Weights of a small sound classifier.
Model: 5.35M parameters, log mel input, norm rmsnorm, activation swiglu, layers 16, width 192.
Training: muon at rate 0.029, held-out accuracy 100%.
Data: trained on synthesised imitations of 52 everyday sounds, one a clip, 39062 training examples, 76.0 epochs.
Rows from block 8 of a small sound classifier, named by matrix and row number. Rows with one number belong to one neuron. Each number is 128 + 32 x the weight over its row's rms, rounded and kept within 0 to 255. All counts start at 0. Numbers have three digits each.
After each neuron's rows are labels from the 100 clips, of 14976, where the neuron reaches its largest size: "strongest on" is what is common among them; "loudest band" is the band of the loudest frequency at the time of the peak. Only what is clearly more common there than usual is listed. The data: synthesised imitations of 52 everyday sounds, one a clip.
# gate: MLP gate (model.blocks.8.mlp.gate.weight, 576x192), inputs 96-191
# fc1: MLP up (model.blocks.8.mlp.fc1.weight, 576x192), inputs 96-191
# fc2: MLP down (model.blocks.8.mlp.fc2.weight, 192x576, transposed), outputs 96-191

gate.352:101100212128157151098112139120113096127118098102169129117162105131184135154125159114169131120064105047151144154138075115144145105080078148108101140119054153176157143115150155067085152150127096105178133191199165075214152157114107197127168124186080139114123160113103068126188105151132094169
fc1.352:126122144206112110146091144090092124140118104120162140172161151127168101175144114134069162116181117108169107153109142134160125118084163135102112103095133155139076124116108169179054136146134091110118147118101137164119162107161113161145060114094169112145163158105164130104123094138155121121
fc2.352:142101164126139078111099128088133078101178190108198131217141108138150114165101128120134139120053127119162154151124083112121152152135070051111151108118146156166128174092095108120115131159154160159161164103144144120076144141127139122147108107117113122139098118172142084135138085153162113085
strongest on: sawing; machines and effects
loudest band: 2000 to 4000 Hz

gate.38:104071140131129142183169142129111074192112102121113138150196101153111113097131158110105104105120136143135136125172123106118137102132153107100180065054154132137130104165115149143131149133164141137117148112087109115110149131119156192090094154148081133109138143176131166117188116145102125089
fc1.38:159166112158167161076120141128097180115207158134155113128104154081122124172103133103197155120131114112051125172093100122102107107118114147123103144182117068125133130081115134118082107122144100116133131125123143126147111176147115138113183090128178172184092120126124114143103145125132159134
fc2.38:081170135083145146050028125159124196131165158115154110144114208113144138148113154198157108181105137150118136120100145162106096142150141088136163118117112119094124160106109083139119096111121133147111185154085099152151114149094101100144141105115095094135139127110142115133098086106084149100
strongest on: church bell; mooing
loudest band: 250 to 500 Hz

gate.557:136167124097147098149157121114137149114143153108093105136120151161131178143108135124154129157125141127094116128141141141123117120155119123059115165098171177123123143155115181137135151103134151120128137129111166085105175154185121084159116114171205097098128126102095111141165078132189137149
fc1.557:105116144128143120108111135143100123128174123093181118110114151131147118118162102126164146190141165130094147110152112103103122152156175158116156120131141172152126095118145153126126109139083115122100141135127123080113135089124062130141154158138201114189163148137165092189116181144146126102
fc2.557:108077118148111160157168100114186060138147191168146111111114116139189164106139155134167121115081098129137139128090042118103109098127181181138081114155153106164197075103122202098124091145099121116149153143167117107133072122158068150053085079156107124156082095143101147123099180152096107092
strongest on: hammering; machines and effects
loudest band: 1000 to 2000 Hz

gate.98:110112152071162146144220095128085136108099131065121042139118124125170105207100148166130126071169129100112114164118124155120078134102080122167160144083148080099167088063105138082184123124108170162167047150124078152072125127098103132138165132123071154138097113115168176130119074127082098140
fc1.98:200139117193088133155097129152138113126131104099154155100136171102108094101190100112124150153100118146120168121103134114154147148142192153057092142195141171169105171122157170188115129124096063118081175091125199089159128122132081154075099119106136098116137153120113068108144178138141137138
fc2.98:169129121129074131139125160236144119126157162097114165096102168133125099122127187196160102115064100151115108075105110128158192136169126107107172189145129135107146117126140100165137088137067141171147094198156138101087128175163111148062152142141179096130171109147187143101207088069063101085
strongest on: people; stream; speech
loudest band: 1000 to 2000 Hz; 2000 to 4000 Hz

gate.284:171126108125167130170136112126134131067173102107120129102143142114148105164154108141209135119109087128112107169145164098148117084111122143136142140183032161143084180099113109079131120133054112119150151088096108199120125205111196121122109142123092110132152098139158122064126070084123132176
fc1.284:125123143123086106106119142133177127160148098151176102141176123127150135104094136152070135101103178136099142152103100060168118154045145108194111141096159097155146115106152163062116118116149143105160125132167170054139150114078106138105148135121169157141131061128140143148074177106180135101
fc2.284:125151105142142123157142089130079117146080142097131113092141150141180165139147106076092114194070124189109156128104140076126101112097144115086173107180107074175090058105091120088084113146100139106159138134131104131130150187164148150110170148194187151138153082175043086170135132111106092078
strongest on: barking; crying baby
loudest band: 500 to 1000 Hz

gate.523:094117143147104209110078167042106157090158163141150081109113122159147210081137136133169120155168154090115113194166085122107167090080080128118178164120097109107060157164161125098125100091117145168199135163091100178170087092093091133100121110134106106048133073122189106183129132125152095126
fc1.523:065115157162105118075086154126111148069111110086175094145127129135197207180152127161094119115147106100133102174169123116097101106151074132148137083156102121176075125159139104166054087123131162122194098141114143149094125076071086135098100133153072121159148116149220106107065126132149155158
fc2.523:085154136144084090038051108241136146130092116158126087141127142109075074169101197132084085141154071121156147109102133136126066109127104068127087133126058132084154110165214082085129161121098126106120135122059121128108099107118110111149188165115110104134164168108150127115081166127143106147
strongest on: people; applause; stream
loudest band: 1000 to 2000 Hz; 500 to 1000 Hz

gate.82:173088141136158108060060111069094131122157147119135102141098106123123178150087158104128059078113161132088127120133146164148063094077146100121121117142146112071158139135122133067156126110126151165106146090092138114193186109102130105113172120161133086113109080162108190156057140133125120141
fc1.82:162109131142139119088138120090126145126156178117131117167100144142124179158108182152131095068102174137138117117142146153139064117072129111126107121192114140072169122102113141073140121101168155143073122114061108105186184087088133075099186091148118104111133050166097156122053142124110125148
fc2.82:117123165071099088092166124181088133158172138121092132158194152162121132096140102084076070133167160118160067167137130108111140145041158142196136101145137087151148129173105169102131104154138086122111124085089099152100077080153104105092116144155063178146166134126123126165117197187127097098
strongest on: people; speech; applause
loudest band: 2000 to 4000 Hz

gate.405:159152125101162088170118174102154084155143101116100151090194175108142115162126117108124147168155171082104121136130120108097126127056117134200140117013103158147105088189060116119170135084097141115098167152155088164088154136141093167078096130106101115096086179164121131151170188109116164113
fc1.405:139112121098145110150146219089099131147120107135132151128168131136083134189190136150098159148140103082199114138158109127092180105074112109137180104150103146162137123157118132141137136124091120105083145106112103106116142096196155114177107122129057140087132118129114126163122137165108180097
fc2.405:129087160093136158193089136124143102155155153133060103158096121134157160106108085094104104143107144136141138101202085111141138131084102117156102121132097145084135103059143072170145134090080126143088120200153131121179175158120128108054195130148127167061096089133159111120127129151153155200
strongest on: church bell; signals
loudest band: 250 to 500 Hz

gate.76:152092080120110132128149177140152151115203119200087185159114118162159165139113107078157101121068099112089135074163180173144193126165139120136141142184081109151146112082089120195114100111131089153136100059172177141093133190171135099174106149166142119135119109164147110116153071096095137156
fc1.76:127093184163138097120119127109133065175115153185204119119104142101159133073113150196128087147177196109098096108089132099135107207131176150124152119059133148129137107128163145141151101141107143151145140104125133113117086123129099118132098086117130167123175137112214156144116119157184128123
fc2.76:127087107197150184134089101142121139172088149118097084118139135146212107107136196089156132143113109175133142143142119100178136210116190111103097140191176105143136107105127171125077085151094140147126141096129104158154157125147180086097145075208133117128179126136083063148139085111148090042
strongest on: barking; animals
loudest band: 500 to 1000 Hz

gate.437:141116149108153122145113039168109130132150166135101139178082114145048141108184118141201062093139081148097122110081087090123100169170158137142198116133157186169106113117138094139131103156147136166101109126098131165151096144153118077067172195139107138115137179169143099106126152168143172147
fc1.437:048099141139086119157142079119135126115143187139104124181101098069073164113169152127126127109097137145074139111107081108139134167188128136188160132152141173155095135072118158135100140150133135119130118127106160157136101151129141132087157174104146165163128139157135086130092166127122097128
fc2.437:138188165156112173174127085113172146154130103217093117132139147129192155102116184108120132172148081123114098062157170130176146123122148101171119144097127139070113141097073109115190139118147119107110128118130120126135147116128077132212200178151108142177139108114117168130176170083117213143
strongest on: coughing; people
loudest band: 2000 to 4000 Hz

gate.349:049111137191114127114096152111106113147129092118157089137143132185152201133164151127134102158136122048158128160118115092169125082116117072131089077106126159163108132119153187152167100200178144130111216100141099122177168111091100144119148107148096105141141155102156156076116143101111139080
fc1.349:103175105084144150153135143131175191118114136134139125120153099108115146091139161157106122126143155073136112057155160111143115139157106118105089115143137102078131145161108107173159119151094154151048079156086164123085102075117142116057120139117158141079075142147084146120141080122118127174
fc2.349:163174111130089176131113158119095145133089119172146070122132126073135128119118137082105113128183180139093133106164100156134114134083147178109098183134129103148141187126121132119114143137109137052052086127062167100118102084156123175141112134143119078169100139119042156108119143090007117091
strongest on: sawing; machines and effects
loudest band: 2000 to 4000 Hz; 1000 to 2000 Hz

gate.69:117097147111136119110102119160104164162064051125139128114136116119097138117096175175053082100147155168082111134103120160180125106142142114125154136122162140087145095158091158089153156114096118097114083199153099142097222101103146143074095135145111102086200149143080107146149110117149147114
fc1.69:150148056106104108078136136072126180036169183120095056165093171119132126154095133125178085110100120098138097116141098126144093090104123164102072137116095093148102111145205141118122139082137143147121110151101129119174036098148113078123121133096163174099124132127072126084029158136131110136
fc2.69:144173107095159158117098114141161154082219183131160060154152174098121215163130155136198072119175203105115105103126133147123065165155167110140160151116142113132165157148163126128126126118113155111107137107101075130139123112158098106096132152111168120105162109140111136123105116137128151124
strongest on: church bell; signals
loudest band: 250 to 500 Hz

gate.157:173127130114130095166111127158145106101135213116092085128132179112156108160080154050100148083079134105088125086144118148130125111204139112094141099101154064140132093126097069152101088068170113118092114169112170164148154080137091144123101120137111179146158165130105109107079165113107147129
fc1.157:118173146153147135127149135114128136117123127158121155044108105133070138099123068212100112077097139102139152112160207181178143092168126133185078126186125117154111095101098155156101151157128148146160096104140112129145137170091157103147109077108090149113134084127161160185193063185131151141
fc2.157:167145075095114152119127096049133145170078132120116145068149179110132147168112108143084128128118147131117126102102210127096108106094127061136113061156161138094083121109102144096180159124094121146134118115152057161133129181101133140153132119126103106170145150139132132089086143134127163121
strongest on: machines and effects; vacuum cleaner
loudest band: 2000 to 4000 Hz

gate.179:143087105122207156157142149169175160096137168124154121114125164120119159150125105114123132153065149183153186156119111134113063107142106141147169160152118115124129135167120130145064145122093147140100091162071162111185172126138138094162079158143182129122112135115110085122149065147128073108
fc1.179:075107142082115099131086090132170116145132174134152136140151079108160143132099109141110135113121104155115096212086119113118052119115135094135158130102062104071114154106145079091142110110122116149085076103134116189102133127124127129098126070168076118171113154137066122090123148153129107102
fc2.179:098164168172083215166113145135093157179128116064148093111071162167139159094146145102090107113113146134072109099148127133151082122138143127147138139166191095097057121168187120137102140087176116132106077135074110176180171076132106161168127159114115209090171134108169140135189082083162189102
strongest on: hammering; machines and effects
loudest band: 1000 to 2000 Hz

gate.244:096164114131141154132118154141136132121105079127078113127085151134143122106130117128112144151120125130136201082117090123104112118169140162080114152154134122169095109167198175145147152148145070133066106167123166090121168115091098107149108137140180148133180142104134123139122090096138079172
fc1.244:115195137154158098163126146118136119159077089139132123111112201148132095131132118112139155142125125105130143068115144126161121148137125163105124124094162130128132143128169152143117098178147092094101152109159182120124164129128080110122126140119180160176175165133128078158127107106125113173
fc2.244:156113156098202176155163103160153110149185126095108134155112156123123079143151118104117106111109128088143161131078101117143097111127104118087088108165185127113134118121123166101160160130136163149117140116119055134080143099133069141088127088103216165233110116127097124159099123179136196156
strongest on: hammering; machines and effects
loudest band: 1000 to 2000 Hz

gate.543:159163153094178112146117161163134154147162163107113196123150114110066141193096095060180200130165124063141116156138094099050142138137167105129101133164108163158154106187103142090121112119182165147072126174164072157122122140132152192136092118112137135125094064154079167202122123097115150090
fc1.543:178141166100140098142127135128063125117134099130126155128087147093102147182151114111124161115165106099159080166133074138092140091096153121134167109169130145142116156135112154118133113144145158136054168152131124140148100140156121116149081118099115105107141118124115150161137130084081120101
fc2.543:121087111084108164102134156132152127139159137111125121153121107112196158120116116101148115102198188114104152123154107169169123123085103072188080090122157140110135123115126164146119111148088144110131194128118166108184146119135176172058159160127136100057164105065193068171157143130146160130
strongest on: signals; car horn
loudest band: 1000 to 2000 Hz

gate.57:095170103147112049104127121088127144141135168122180133198191171112164103093130130092147112116101126097117157160098088099137073148150100143129143132093162130113076109125138111129124179182095127101124135120119157169133122138140103104095125123121120136110197138078095165119089091078115110125
fc1.57:161119127096088164160130107129145133118162101163107168130106202085137112146124141133169154142106137121106084174086127194163172145130165152157184155112134142097156120176114134126138180112132037122111108135148123125124106112162123116102123060092142095117127223169143132105147155123107109119
fc2.57:153115136128164130172119143158200138117142097103139143111068181107077094142185153148099119135117132161118100155115132077135115110166070131127059138136122162115120094110065083174108090133093164156123109175071143057190136133157131093141072094153155093164126164138179120048108113137135153151
strongest on: people; chatter; speech
loudest band: 250 to 500 Hz

gate.162:156103107108182130106127126149117215117095120118185016131096115078067106083103092142176105087091131119157116137129125157151114144152178104100143105119138054185052093201202103104123146158119084110118154112106104084144171100169142114127087107152163164143116115135122137114115116151153156114
fc1.162:103089122157115136073111132146125127112129043140153140127128121154094130120142234167159073147087151147095111137119158179095092158107096101068113138163121106181168169076156095092135147101157092134154156082169124116219100128134119086129171132074110130165125123156140152139140139077178094092
fc2.162:125139134081074126073098185135125150135109130147145164106089066125117094141094089102151113073115054139119093126151134158107123081099125133151076119159114141096248110098156201130139100143130151084152113139155059119117105143140044080196127144153067104142098083133085152188105092178137112133
strongest on: machines and effects; car passing
loudest band: 1000 to 2000 Hz

gate.55:120169174102129136079157177112145129118063107130062143122084064122136162091134127133149088090127096110135138192151080040123108162087087152177136122105099130130102114137177167148120096130152150103107155146135151157163123126097106121117193109154143120140059138082132109137131125116134134127
fc1.55:095209099111177116124061175117103128159123135143186108124126137148137132153158161125083118139088085130116150137114147128192142081112161107179092117111140113094119175158102137095131159157117161171132124110131103139043087109123109139199115131084126072086147162143145098096135115162115115196
fc2.55:141134099113154136133109104106181174135140189179070085101165075174093131137147168147158141137075155081159088153138133089164183106113147140108164125130148090176084175117133196088129120158126126133094182109145135101076127137142093139068114115156094155171126109131094104157080105052140122159
strongest on: people; chatter
loudest band: 250 to 500 Hz; 500 to 1000 Hz

gate.209:124135164079099120113160132135115109116089047110098175071125108094186166149139108097138137099138097115163127086113140155136126154131150105113136116090162110167145112100089178156113073089163128087127125125093187117110095110120119115072154134104132144189093107119098153121132158165053106141
fc1.209:122181135118147080124104175120129113090090058118144136100125114120204147150157123074103097154056073076185152107094167107128093093112095071175099144140130138075148094162132108106082137147184097145133157178117141048153177101094200075131134132156111110161169107107136105147062119128110141120
fc2.209:151109116164117106059183112127127131059132118152115133184105141088122088106100134141138130146089140111146113108153116113143083157097094136102193106087112062117160186144103123121125125129101120138099075187139119134120078113131099138116141161124198134163099131105119142154085119169157176164
strongest on: hammering; machines and effects; doorbell
loudest band: 1000 to 2000 Hz

gate.173:136130210094106086110107130117183123122120162139127110163126132145096087172182115051106102127144136119178158082124159082147099141148144094123163153111066180117087109132089152085146126082169087180118092121095099173122182159115109163079101080117112112195187067135186106179149138162151119173
fc1.173:151167123115172057091118107112135086099147167101145094120121080194104151140099159085131133149131072178170123123143153141126155146120165129124146117145118129148138124126087168097095135124149130189145093183142140164090155150208168179093165100208123120118106113181117075105143148112112092155
fc2.173:174128141127096163201116084066101132105154111113135173144139173168094105140152128139087123150151115128130193120161191121087079104144138148094152184113080186144118117087124146148117094134160093088096101097088133160099071100114126141130133044132117151152109077142086165120162141081090114102
strongest on: hammering; machines and effects
loudest band: 1000 to 2000 Hz

gate.313:171105144082214085119129184139133126155150169133105157100177170099123114128145120121119146091221152118140141125129112101135141185099162160186150119059099188178112139163069139149140110166140136122085155149197095119088144153163139096096085117094065114113094172176103107152163085105145177136
fc1.313:142150115104094115142110192097088090144117091134128165114172142095066126189155142105057164152111099095164095143177104117096159140115151128179191091136119167171130119124116125097102140110065121122090171113162104125067150137186132149125057163083142127071136140118122136124141103136099162088
fc2.313:117128128099126154103119143139157120141105092089061174154131084135155109056118117112141094117100123182139128119163101143181123156060117127115092111092129119077111121114156082192145094109086123142139102196093136101119152182135118120075151144103105174133105101132130087127128143098148153133
strongest on: church bell; signals
loudest band: 250 to 500 Hz

gate.132:116119104096149155155096092158128091091110143173120161133073180125125139155195096137157113077168087083167132142129128173104156114108173131088101083104148111166108111141116147179155086123126101106149136099120119163141126101134107075177138134094173114120091148122109087094146140147140152206
fc1.132:099144187162118168141135160097070187154167126120076120134072144182078080117164177146066181201151186175174093111111166142140140107138125117116136175139126142112154094129114059107073180105115123132137119131104136133172102115209100138099154106081139142136110203126109164125147086054090175167
fc2.132:126118122126143139118070157116129170094092136157163134156146071130192096121039165133114122172098114132100150085072163083088143153163159184106164171100158123068129126098116124052128099145148071132177132166169124151142133107130088163097140125062084156191096120121106136137140114107148137164
strongest on: machines and effects; vacuum cleaner
loudest band: 2000 to 4000 Hz; 1000 to 2000 Hz

gate.426:099166135100134106114135134066134096073143153124098088113146117143104136126109106168146101115164131152192104159142081099101209111124135058159177141089125101133071132100127108178106065147118114101061091140099127146145128097136088128194153058147154078113183130090128111196110131127081163145
fc1.426:124190206081149137105099156150189110174137124119078085122119146108138142143075131138156103062109151091158134141148115061090117113114148111173153138115073096089111159130089064088092118119115145150131169176120106165106161169096134114081149088123168083176131057096159115170108143175052149166
fc2.426:116152124153084155112185119113108115116162153120149111202126042146127144093101119107166104131130109082060163083128119049155161152113110113166136070138121153097124134168125126055123103164115126120118097103150116214098124153098079130111155095112100171161101116174138165186034133112097149124
strongest on: people; chatter; speech
loudest band: 250 to 500 Hz

gate.50:139067163107096160141102168099119166106157150132109103085134126098143121119062143167107171094141181133112165172151129160165181149140116141098116115140091135160164082144181156039134151092150127166190125119138136113166125122139147178144166135148092174103149113111156082150104106108196096152
fc1.50:092128089101062138118147144131122220126139102097100147106129092079132130165067126169146172130163151135093167101134095168079124080125108148152151127164130098159127114170143100091153093109125224120145112191120104136097089110131117113119144117196177129093140128083126177160121148153134110162
fc2.50:092144156149064105060083162062074119107100129145194087068143121043159122143101137123087114108130143124123129111126188079134095098128104130137092150120093092143124111133097155105112097110180124152152109074130128138179169126148191109151140148123106173129087171130158171126104052077122119160
strongest on: machines and effects; whoosh; quiet level
loudest band: 500 to 1000 Hz

gate.416:106145202098142139129204087202146065122092140122170174127147092129125124106138126116122137144133144170114159124140139160158139087138135084128075157110114121187112135127143144117137121080108111120078147091136127121087219188102135100104102190100165110120068120123149089176087145088152101109
fc1.416:101170177153131135197176166130112112105053126086147146114166106113110160140177133158098133149170112109117167077161201162107131159191149171129152103134113136178117083151105140165105159118128101142122102111112136105136092133118098084131121152120140079161154189104080132139114077127166103167
fc2.416:173198140144203133115158097133104068192177135193151096191140072084150138126165123167160124151124135135150135164080114064139086170182142128074085097156138129177150124110139122171117137124097126140132162195109092165141138111169131110143163128088113111153109084159151077174074158117138115123
strongest on: hammering; machines and effects
loudest band: 1000 to 2000 Hz

gate.61:092115141088069180112139118096159125138085071140120144134088127118109105092181125125110162130158066109139137101156095111121136165120131127167190117159130146185109088087133099160125129164149124072095058078105163068185119137131126082107114157119114179147139133156156132132083114087149142100
fc1.61:126102139131126076179190141120100093143123080082083098145166168097130122071160140130114133171083140096149067126099138169144089117139119140221110109121136113141119133098125155151116124110089141129106084089117152147147104188126110119151109202079141061126139143171145141108150133197113105102
fc2.61:148168097130159125139134129107137104118130129164067183122124104130142107111175150057115175134190130135144122066124067111100137142132117164143120121157116134095097091185104185115191193149111170119124177131108089139144180099122127173132146169131086111121162062160115137072081149166123136071
strongest on: coughing; people
loudest band: 2000 to 4000 Hz

gate.1:122098158157207110148103170089075099115131147132070132115165119112110174132164161189071140137116097150098162107094171155118119147127139144242186120099089086091109093147107141150120126098153076134105119121128131172115113153170180092129130145171041062069141153120150135161156125111089152134
fc1.1:143095122142127116153101130125106115112129149104152086100106120154166155143076151105133162109126110154150086134097104141129146118133122130091098125141098171113143095103114104093148126142129170079183152156173195128136094119103108070159156109193107111188066153104132097117127117179099172172
fc2.1:106131090090131092184136110154112096189110131114091109075114174107111140151171109115113158152086076198112157126080127111046137133146101134135085145103141092162112115115115098095086178090138105111161114120169103107121155151057103146129131101113136001136081098156106158147166108143129122087
strongest on: signals; church bell
loudest band: 500 to 1000 Hz

gate.335:152179138115150106127093143094114104118099100142124100184140110194122104133111125136132045062155165100121134114105077173102118129128127135055155128146083135134151118144095199097146155162060085130107115104180146131115128079087169093121121115180072071115102132135105084104128079173119108134
fc1.335:240133142118119157060116123107088143170174116117115128078129110138122124140112089118108118120155121166089148137097081078148157120079156102116139151132109130108134148115127160107144104163106086144053100089142105136136147108142133154162182136108104106158158149122118125159132114106125065113
fc2.335:172140162112121102131187167092160134135144144120098112166136118183134142088072144118102077096135084136141193137076182078114182150157145137190108136166040161182145192122115095093134096143160073132120123131171088155136139114116108079143106107128147113152148130165091109108113139123126153073
strongest on: people; laughter
loudest band: 2000 to 4000 Hz

gate.272:166121133094139100148107118131121055117141138130128105153135141154160134149164210190124106154091117129175171088120116101160120091146108131134104106099097149143102117115122168112110133127118155127180225174124105132154107134143133102153117141095077179181126100137121110147135127154197057179
fc1.272:094186079160116104088064184170143201103143129121156165135124125141107057101143185119188155146176056118150130104120079143139120174148147090107135125059149098138111111126141141170121149130115125062133172088114130091102197174115139138183132159139191097090104114098133131110118155098100101163
fc2.272:117116193151134126103154121108163138176132132141147136134099185104139124051074180129212145083120111113140069099125125126179142074095097103080082145159098086139179120143081097164178153150131128138120184035135093108169117102107136137084105152142231145116124134135098139138100108142107157066
strongest on: hammering; machines and effects
loudest band: 1000 to 2000 Hz

gate.90:153103150096143157159093130085131106177169135184113159108097155090134137156181154089049162080120100126117092145176140159111155107153120133232103053135140165161121144161052144113093124137136171148210173148167098216162101167101102125121101132136148152105088121100194161124109153060140142101
fc1.90:144154114125134154127152120163125118087123154094197094115170130145204131126086175195138120143094094151098114122115132158179144180165087064119127094162143136124155155169133056114111152104103137131129148135147164109069092090136150153106146141090147185058096139119147170116127128119184135184
fc2.90:153144116109223116145161081138110158101179104093159139076154133120043178158130088121115163082114141124129098109130132095101101160100111165104184058094089141160164118120132157123098159122206068094084108116116104129153153074126132117142147069140158125130164127149113181166100126163125110121
strongest on: church bell; signals
loudest band: 250 to 500 Hz

gate.203:142038137121119145138157048117103179089151160109138149119085123097100118156117099087050136159122136129138140117177156152138175102118171117140159178133081121114104130169116112094164148120166158100135153111100084126188102104131088115133171144160122219157150124165145148145103080200101091115
fc1.203:139167133132107075122140152143092112126101092090137144169111094069095153082123133161144115099100131131145128145102176179121144148113145052116089138113045100108122108147105097122116158082112069163068136135129165207150120111107100194157172122146167075145131108174094090111108159148072161087
fc2.203:130138078094211163112168126121101150097146176142097145101147185129115104089122096086160159069050185128147178119074110134151145112140140153145101121074162064161105122144131105172116110115136131140131137067147047113055119112135116167096110128082209114047116103099162168126147104128097123074
strongest on: sawing; clock ticking
loudest band: 2000 to 4000 Hz

gate.340:141147142162089190121124138140149159054065126108119089132131168158101108061154127140098133177215106107081119130114192112135114095157113102126180116168159160093082062094111128111098096083109126165181167090135120114161107071138134138170135166111135146166150100166109139128136135119107159069
fc1.340:102145153148113136105075107128079121134045136123127116129119150109123165126190095155190167120067059093096062162135116107122062112078073086129135163130105125086107185135128120156152083129057121152130159126119169138092101098167087147120112095095181125103081095063158137119108108081085140131
fc2.340:101156077121097103027161161125155165132139133064181147123125106111129131147131142141178087124126190078103169176126171162178095131130177168140110131112192125152077196174120164163065131110157135055100096168092101143132135102083094076162062114107213176133134100111111096149151148158082147136
strongest on: machines and effects; vacuum cleaner
loudest band: 1000 to 2000 Hz; 2000 to 4000 Hz

gate.318:089176107087079098116132167120095125157190092110121163108117086139114121061198164129191106128109149116135110134110118143117141156113148132077174121139132074150123107098129138111139154093103113129177139154214130094168135182128144104126213203121096107100096150120124109148152114090153084150
fc1.318:162119171117146150125124099093132112138110121144123110152093147154132118154096134114150158119068093142125129116130138057103176127150088081110152150173085091180159114135190138157163125177162124071185122136176112084177095103129117157118193136177161232095103117149115106134108132152138135132
fc2.318:120075172121154155183060144129089115115093092172089154067157079175091152129074124138136114144076071105137114111094165156123145143187112127091170109099094103072130130174147160130166132103107086095057121124072129070159104129152109157124149166133131195099150128127162148114106054088076112161
strongest on: coughing; people
loudest band: 2000 to 4000 Hz

gate.177:052113127143136090122134174058170230125179117118128167135155112063141119127145093124054154115180095173112036114127117134146109122073083169153091083106128188160098155105112119146061124107082142138131126164138108148123172161165108142070125104142082127132081114109164162144139105071079114120
fc1.177:148133177120203125152136104127149095149101128164094144123126150086159117144126071154054129145142116145155132144146150059090093063111106070162093098110166115105110051186079146140145144174110162122134175095155126162128141119147128098122120197105093079103098108117133194099192169164150161071
fc2.177:154134126109146203167088135106107127116152165112082109164132116113126111094110145176083157176131115089115141131113113131107104188136112125117119090085126198124171154196160145164126123110162150103152165094095111150091086115131163109087126168065100196092144070048134075150112103179090106088
strongest on: church bell; signals
loudest band: 250 to 500 Hz

gate.573:159154182140086155080098072117167189143125142137114130124184130109149130086131188182127102103158111109113087146129145164128117084102152162104096074111133135120085136136125110102059151122140150149148138087134160145133120072167178107102181170138132159156123086122129106094143103199072168132
fc1.573:069146110156152168134154159133118081131108144134132125138080165083187119152196130074138144187206107149116113074119157161179124127157154136138134156153102145167132141101096080166081109127159131142110135147101109124189108212137065117179146069124114177149155091094134101137121130089153144127
fc2.573:215121203166126121127103105133176131103132178159124110143089105046169140129118127101071091101095125141101106098144160098126148144133109069127110139126158093154109192098113119053117178180162129211185149136144123147162127140103165161122083078117130161105140132148178121093141129149090167115
strongest on: machines and effects; whoosh
loudest band: 2000 to 4000 Hz; 1000 to 2000 Hz